config = dict(
    crop_scale_min=0.8,
    fused_qkv=True,
    qk_norm=True,
    moe='top_k',
    shared_expert=True,
    optimizer='adamw',
    beta2=0.999,
    weight_decay=0.4,
)
Rows from block 6 of a small image classifier, named by matrix and row number. Rows with one number within an expert belong to one neuron, the router's apart. Each number is 500 + 25 x the weight over its row's rms, rounded and kept within 0 to 999. All counts start at 0. Numbers have three digits each. After the name is the row's rms in percent of the matrix's.
Before each expert's rows are labels from the 100 images, of 14976, where the router gives the expert most weight on average: "top examples" is what is common among them; "lies over" is the class under the peak. Only what is clearly more common there than usual is listed. The data: seven-segment displays showing three digits.
# router: router (model.blocks.6.mlp.router.weight, 64x160), inputs 0-79
# up: expert up (model.blocks.6.mlp.up, 64x80x160), inputs 0-79
# down: expert down (model.blocks.6.mlp.down, 64x160x80, transposed), outputs 0-79

# expert 42
top examples: dark on pale; the digit 1; second digit: 1
lies over: screen
router.42 103:464482495458503481516518529490477489493475459488517512491526509443497475503481516493524498505480519477517477509553515473492466535511482548519532490545527470505485500473549521509521434498508485478524504483484457501486527500508484513548521509
up.0 101:494520522536521508503478472543474525519474567494535501546498495519500512512511523538521493508474470506531498505492498476505539513473536476460486478477489523566498493483504531523511481539492498530501493510494513488502501498468502533493508531
down.0 115:491498509460524528519461561497505510519492538492478476531490513499495510510498513540510469502516509537545479469524449507484487537509468502502496495516502527484491543524464510467539518480475506464471461499488437495474481528541537510485520531
up.1 089:479483492515471464507504506483532501494506522552516487519464453504550448466475519488458474515508515486527571485508441490496509482512468502486499507516479489478468523514494510503516540506479481479486490538526519492516522511441461494490483483
down.1 104:549491507437513458545482436486523524483507478488469485487498488495528514506472461509528529525471537522513515493515478513547489500495421496480513514522477511514532509491544515467512512495531517476502458495477463519493514518480431497537517468
up.2 102:454542479484475458468522501503512510516469458514536495516519504479528478506467549531540534533543527468502511475495506468514479479507475508505524502498513556492471488508464482560476494480471466488487495487537507447494446523525491500500488540
down.2 096:490497476496518534476507510452488523477482498554549510517509535528543483508477507505467483524493483448474482474486473469493501502517477516503507482516500538564490497500459537485487461495518525502497498521480501467549517488523481506503527497
up.3 107:501511521496524524427527528512510525474507491497503468533495505512526490532461514476526510506522545516480509530480519528517454497499497505515485492547482497492515498487537536491512490525486514460483514494495496520463456489468507504520543488
down.3 102:535498463535477567504489500498538483481504482519493464467476519478482498526526491514496492499546468538500539525476520522489510527512470495488506491513489491483512506497539488496500475494488500508498518535500490450475530475540510470476575504
up.4 094:498521505489433514501525459557520486491438484517472518510491484489473459542504503477513488483500523506517489505476452471455503548474491536471495565537476497500514511477480482469507490534505472531512484509515505462504511461466480509520513491
down.4 099:507525471492536505443498529453491489559515470487446502516486560498551467487499465506512463486549469503512504481508508521503502536557493504525428536512493478522484498493483491495486491524482512517494465473452506496486467518477500475495505464
up.5 095:495510528520463514510480495481488510485489491493496470530514523463490487484482511449487528521491496476494551505489442447477483512499481499483541475505555453444442514462479480497503490462475511463520505475496454481522491507510492464496513552
down.5 100:470543546486515563536494540522516496506470518494466464505476476447517469472528517555470493526470525533491498513489522490529488476504548466481525513484497536487528486498545523474497458512492468468493531488496500515497523502504499525505471466
up.6 112:494456526509496505498494481511523528521487503504525492525474482497507498517492489533470528468511536489520479561540484511527505510490452504468483518509539522478564517473494485488497475510470459494522530546480469516460488492532534517461459499
down.6 105:519485485521517512470507519468489512539472476518531524507537507522506560531505469440511505493530434493475503478489462503562532497521493557508497528533484499526482547512505482474505513527463519477524542534475523509493491504494467496510464499
up.7 097:493513476532444463500499501458436515523518477506508535483491520473530484525500478465528522511497506507500502480517485515560508516493498517430464518516519528556537456510541493498485510480498539496523555495482469503461529484508485476514487497
down.7 094:501490475538498511503531517492526520513523486516490499494530462551509539472485508518491493474487525521486514554523524483506542484465530473489559529526494518497473443533513482482504465519477486496551481527454473512480527520504483510460482472

# expert 51
top examples: the digit 1; second digit: 1; dark on pale
lies over: screen
router.51 147:519502491491476490526542526471477503506535528518496501511551508495502475509556470499450510504535514508499516474480434467520511473473498522540555520510471441498515470527502469522477478495472508477516498516468523539458530542519539524481470503
up.0 102:505530518516461507466467462558542485473460502497483491522537467473500473489476465506466459546534523511500524509514515512469518499524484473529492486497495504528513508512510511502480485515502468461496511466522522524506462494508474495511482521
down.0 098:477531530462439491447451513521484482548465485488470508481516494519511531479474523519506483470520450491477487550500497497484478501468483555537531501470520524533509494469496494502473501490496507485489482565539472507494512452481490527445505556
up.1 104:493507495475489511509459529511525497514516494485460494497541497461505520542527480534476463522523516478494491509485509461469501531514560486502525497517508500515482529484530489521522523471506532525516495525534510482513524455524486484509519472
down.1 104:531520493459477529501475558521517490504527505477470529494504545485522480473530467511554509514502536514552469482473486463527543535501490499524507526464522516486507509450473505523525509498512434517535460497521509476491501522558514497518467474
up.2 105:477506502516507470481502511513473525480495551490543501532526466521505480506490496487518554463540544548497504484522498492502499503532490488550479484529447475487520520446494519518542481494505527551443519494504475555507477518530474498468483488
down.2 097:507484535448449421528515513491524496529511510492528518505554486487508548489514492479520485523517503493533526484500491519481492465497507536503516504502532483522515456505491489522531518462505522475491498477481493436512478506511477523515563442
up.3 099:459501481505525464494513516545523460490487539519495487486473498447511469463527507515464449498445499467508495500507496510524509480501540552503471493482476504495488531534511521445508462487496516488520507488507480487464499482502496533484502496
down.3 104:475501506475493527550498505508529475513495505529523478466494502501521472510530479492502547521497505456516507509536493475530483493470516482475520525495539496463454515503524497475475520504537446522490477485493490487541482518527497494501494477
up.4 097:472487495566492512484504520540535486495491488546497503490507491501484517506504488531497488517505486508501504471502442522485473491525484482487473471518553510542460498497486447514511534450492475509492501506468487446500475464522496488488503491
down.4 095:477477494579564464494543517506496484480512480509493478485546460497545486486528507504479483447524505506475529468510484505468510498531458499497462514496471479510484519508525528515478452497515523515486498509511490484450484480502493497510492521
up.5 092:520538492509462489561485468499517472501508491485540526546510508498474512511484524561483520515506534518542469505482499490479485488507494530517492521510505473563484522473472491565488476520538507497514485489467505482513520526503498498506513473
down.5 094:467510545512509504508434495477474518504507476492500495508511481528536470497535484517512515495579476513491519550483497515550464542515480496442522503512517494516484502470533478537525436470525494469458483506495522496496500500443505511484530500
up.6 094:488490480501509513493495487512474506429490518503573467491521542506466526497503533470503475505497511524526493514497513481487445518494477490521521490513513521482435498535466514507495502505503525509466462458469493489492512507497493526485456485
down.6 107:506455507482448501465466445542503499500521456484509491507468522539531468477493526502516504522506480472506527527480519528488507465501499443474531484509487518543463483507544499502478497501536482525487509527529472479489538488485484500529462477
up.7 101:494488534519494542483519473510506543514502439529466452478486516488510530482510516543507479505478505519443521526473487485491518508452558458533452513512524518497482541470501497505495502489517476497493533499528531483492499482539515520530532519
down.7 101:480488506523538453519519491515512523447470516530522461505570488475486468500509486478522495476451474506501526494491524494457490496550515502497494535482510519455488530477493481485488504492488510527523483521489480478481485466563488522514496499

# expert 60
top examples: dark on pale; the digit 1; second digit: 1; second digit: 7
lies over: screen
router.60 097:486493523525519517515490501481492501513480484465483476495454471486475495540478483524473526474467506516495499426485526527508498461501463485512503469490538498462498506499514490519472487462489549439499511509487489498476532518471503458488485492
up.0 101:496532518522480518537497527502556477482523539490497541543489496504486499528541510526524511517534473508462517516502480517448491516481533486483506469489480551534526532477478481535517476498490472470473512518513534505510502518436483535516487490
down.0 100:496540492482493543557484484514488481462490481507454556523488531515505506493503538520511498490520497513445528488493458477502496522495513506464553497491466472483494553497478493545443476507524525437444494523488543483488480499498527531525533446
up.1 096:528509436530465515499489492483530503491517492491521513497509513472505465474514491460471505540505484519486508454534462512497469512508522484478510509485458540476514520542537510495472523482483553520519505524496486528457471458497480498507540513
down.1 098:516512451501442506482466494490470492438492497504501492468514484497490528557515467444490512508516498465516491467512539476490528457475482493521502477486484466502509495509474489519491486474518505479481483494458513458520485486505524489533480508
up.2 101:474516541527489548510477484455477496469517476500464521474512483496484531515558524516531502522526504484492515474510514503464548498510463501501517492496560475515511528472523497461489490484465497547449496493490506502510472508482523521502525541
down.2 099:503506441499459510512462497529497471483467506547500430484439472511482461450522502447489490439500488496524453462467464486489508498529502463461488532511493489514498487511502517511475537468477535487508449542474463495542485497512496487502520497
up.3 100:483518484534525513477504478439509518513488492459498482490519465500515497532557543504521475512505513467485499479532506465442467481477507518472476501514522527506505484439491477538503474478495515497516516522526492517497539506494524498534536498
down.3 111:485491483499429503517511448526498490476505454488493521466478505519474514471501508472503496493511480505466505495460532506489524464488489492516444497478467532463453476496525453523512481494508513477525505480489446486507515534459513508487498499
up.4 107:469469533481493516482506474489499477513503521506504508498510495470555498497531486487485444486508474500536489477506585485510512487522502504505519478488502454475480501477486494529485481524442523492520540544504504553507480463495443504465537517
down.4 094:516512524467472462525531504491515546508441468494508493507528481495466515489453504512501505515510509515463494470505500507482557504525521486512501491438509461512501485432514476510501473524449497512502499482482479488499496500477494491501462462
up.5 104:501483517540490490518479513489506495525501560512520536512481527491521489535462481510510515542457540503496478491498479536530592502546500485535497524468516501494529536504493511534491483509521519552507493503506499530528449477515488490519446499
down.5 091:460543537516490502533520491500527449495502456508539498512470518488553467525530541523490482472511507508517467486514545514486462510472521476486487523484479491478493540436521491483503505471493422509501502491510501508509502555476447460496453513
up.6 114:464510511512511524516492500525551488468502500483501478479490513501457489526516544500498519516492505524514502501489478466490466464501472545509538460512509484490486521530475518528486462522483530473532520503479466539520555501547475459503476483
down.6 096:516474483519493542461519511477544480509524511486497454504474482530478491493454546502516495503542551498419528485520483535489482497518459510481478491491499507488510503454495485477506529451474466527482475509492519542518514464539488511562504468
up.7 098:521517459511535518488489532494502530472531525493516492521505505511489519457532530484459459490509491501512511474538522471518497473486506569485569488545484517527490504474523520468499526475466496505490507471489485538529518499457502559529492570
down.7 093:469542470478490491485471531517513473551499480525519494492543485541521486536515506460471484517492505478484460509533507496496483486482530485572531470514490504520475482539482503473478478502534499488499471473491515538542501536517510485458514483

# expert 57
top examples: the digit 1; second digit: 1; blue glow
lies over: screen
router.57 118:503489452502477501481497465515468478480550550505531522502483503478458465494496484481502510460501543476465505486523460514488555446507496507513493521487484467547488459470438536487485493524554485491514464529485490502501514550501502488492503493
up.0 090:491499512504467497499531486522513534493497466513478512483491516503537463525495543489532542460489505515478510476528481499510460499494500563494514461499450485505503507507479494450511487488447491501519477483473470525454516490519493519488488515
down.0 099:518520474515511470453462526507529488529464511544465465480515485482492527518524490501471485530508513491495494501478526531500525495568524519504494472489472505500477505444544509505555466542501461545493510515464536528535503502523504527515504492
up.1 097:532478485517514480477498544486504520537547505543512517513524465466534512528460504523501513515465490470515459456466458471501493496528513489518521548537453544486499504504510510502514496464495467488485436479470472460468477524515473534501467542
down.1 092:491487530536483492517488505500484457498502485497499478482482564473500510501541522528478476480491475519544518461459461516548470500515491486534448517512491487513491537493509518456528510462472515502522465502507527494513524542484464471502496546
up.2 100:485484510521515487508469490529553551540451516516534548491511539524487495526475521504499453494526522504483507464519469538528478484469492494546500473516545496509467472468470525479530476499538486482510543494529482495532503489523507496483493434
down.2 102:516478484503476500478504512475515504508476512532483505498495514484520519527466543537492479504438517457474472511497531525460492509517494503504504524539561516510503508491467487531483526487533479529504535471490492537515528545512537527524490473
up.3 098:473475492541546437514467490481515520506527552528451454512481558487541496472506499525465476500517493512522491497498476531514479507517528497472510448482488476483466532475488553493475497474515484541520485474506511464477496535501522511502501514
down.3 107:494534523476493474511528510502510489503422517490531482501496495489506502514496494537460500492471512487473549555489516538482531518524485443496521498474499451484509479531496524474524492524486459512508487509482445504483533518483489508507512506
up.4 097:464486483528456533493498501498547486472525501476508480505534522532468496517491489492505472504486539489492510539516550462498484538551492457497477485510492486519532474488470492486540480458545438550471447511486517479499534478512475525516488511
down.4 093:503525482533466498540528493536499455490449470480510473482461502505529538514494487497467497485515500510507513466499488477508535488528486514479486513489518480485499465516480494486505492500562495494499515480481508498451507512480496513445470557
up.5 099:441554522476495475497518484488498523498499533483537484535474503517524516484495512504469471521519502547500507482515492497487538547485460523540527474482477481524485524523529504531481489496472516516521474500457483452528487474460544543493501510
down.5 088:473508483495573527451528518504530515526537508539504493526537494477517508509520487513481557505485508533485528491477525444446477507525482502543484500554484522493519490478492475506491506517507492522465486498518492516505516504519488488471511511
up.6 101:512523471451473481466495484497516486501501512494421496482489537467520491469523477474523480529452465523520477508495477495510503492494501524494467478529474504531497523467461523503480525484490556487482501482461476535508472518520506521493508518
down.6 099:520457476479542497477517498448492539484501493509566495536537496487491460474509500497550507532498551480494507502533506462495532497480526449492489472526515530524514494471493542509481564488468460501465504507501495503491495530474527547500500456
up.7 098:545541528459489485504485476471516508517486531466505485505468503513483511509470483476485498485446493483513498566489477517511514542462501466455465529546554542489488492546477545486508496529511495508514509533470490533464502498494513503502483479
down.7 100:511470532526508476495516527447552480502545509478475514483515505491502479502471473520472528482526529518507456528478512535455492508529489551446489528502533533518484463539492518451546478487490541485506499467487537492498502499425503505483487508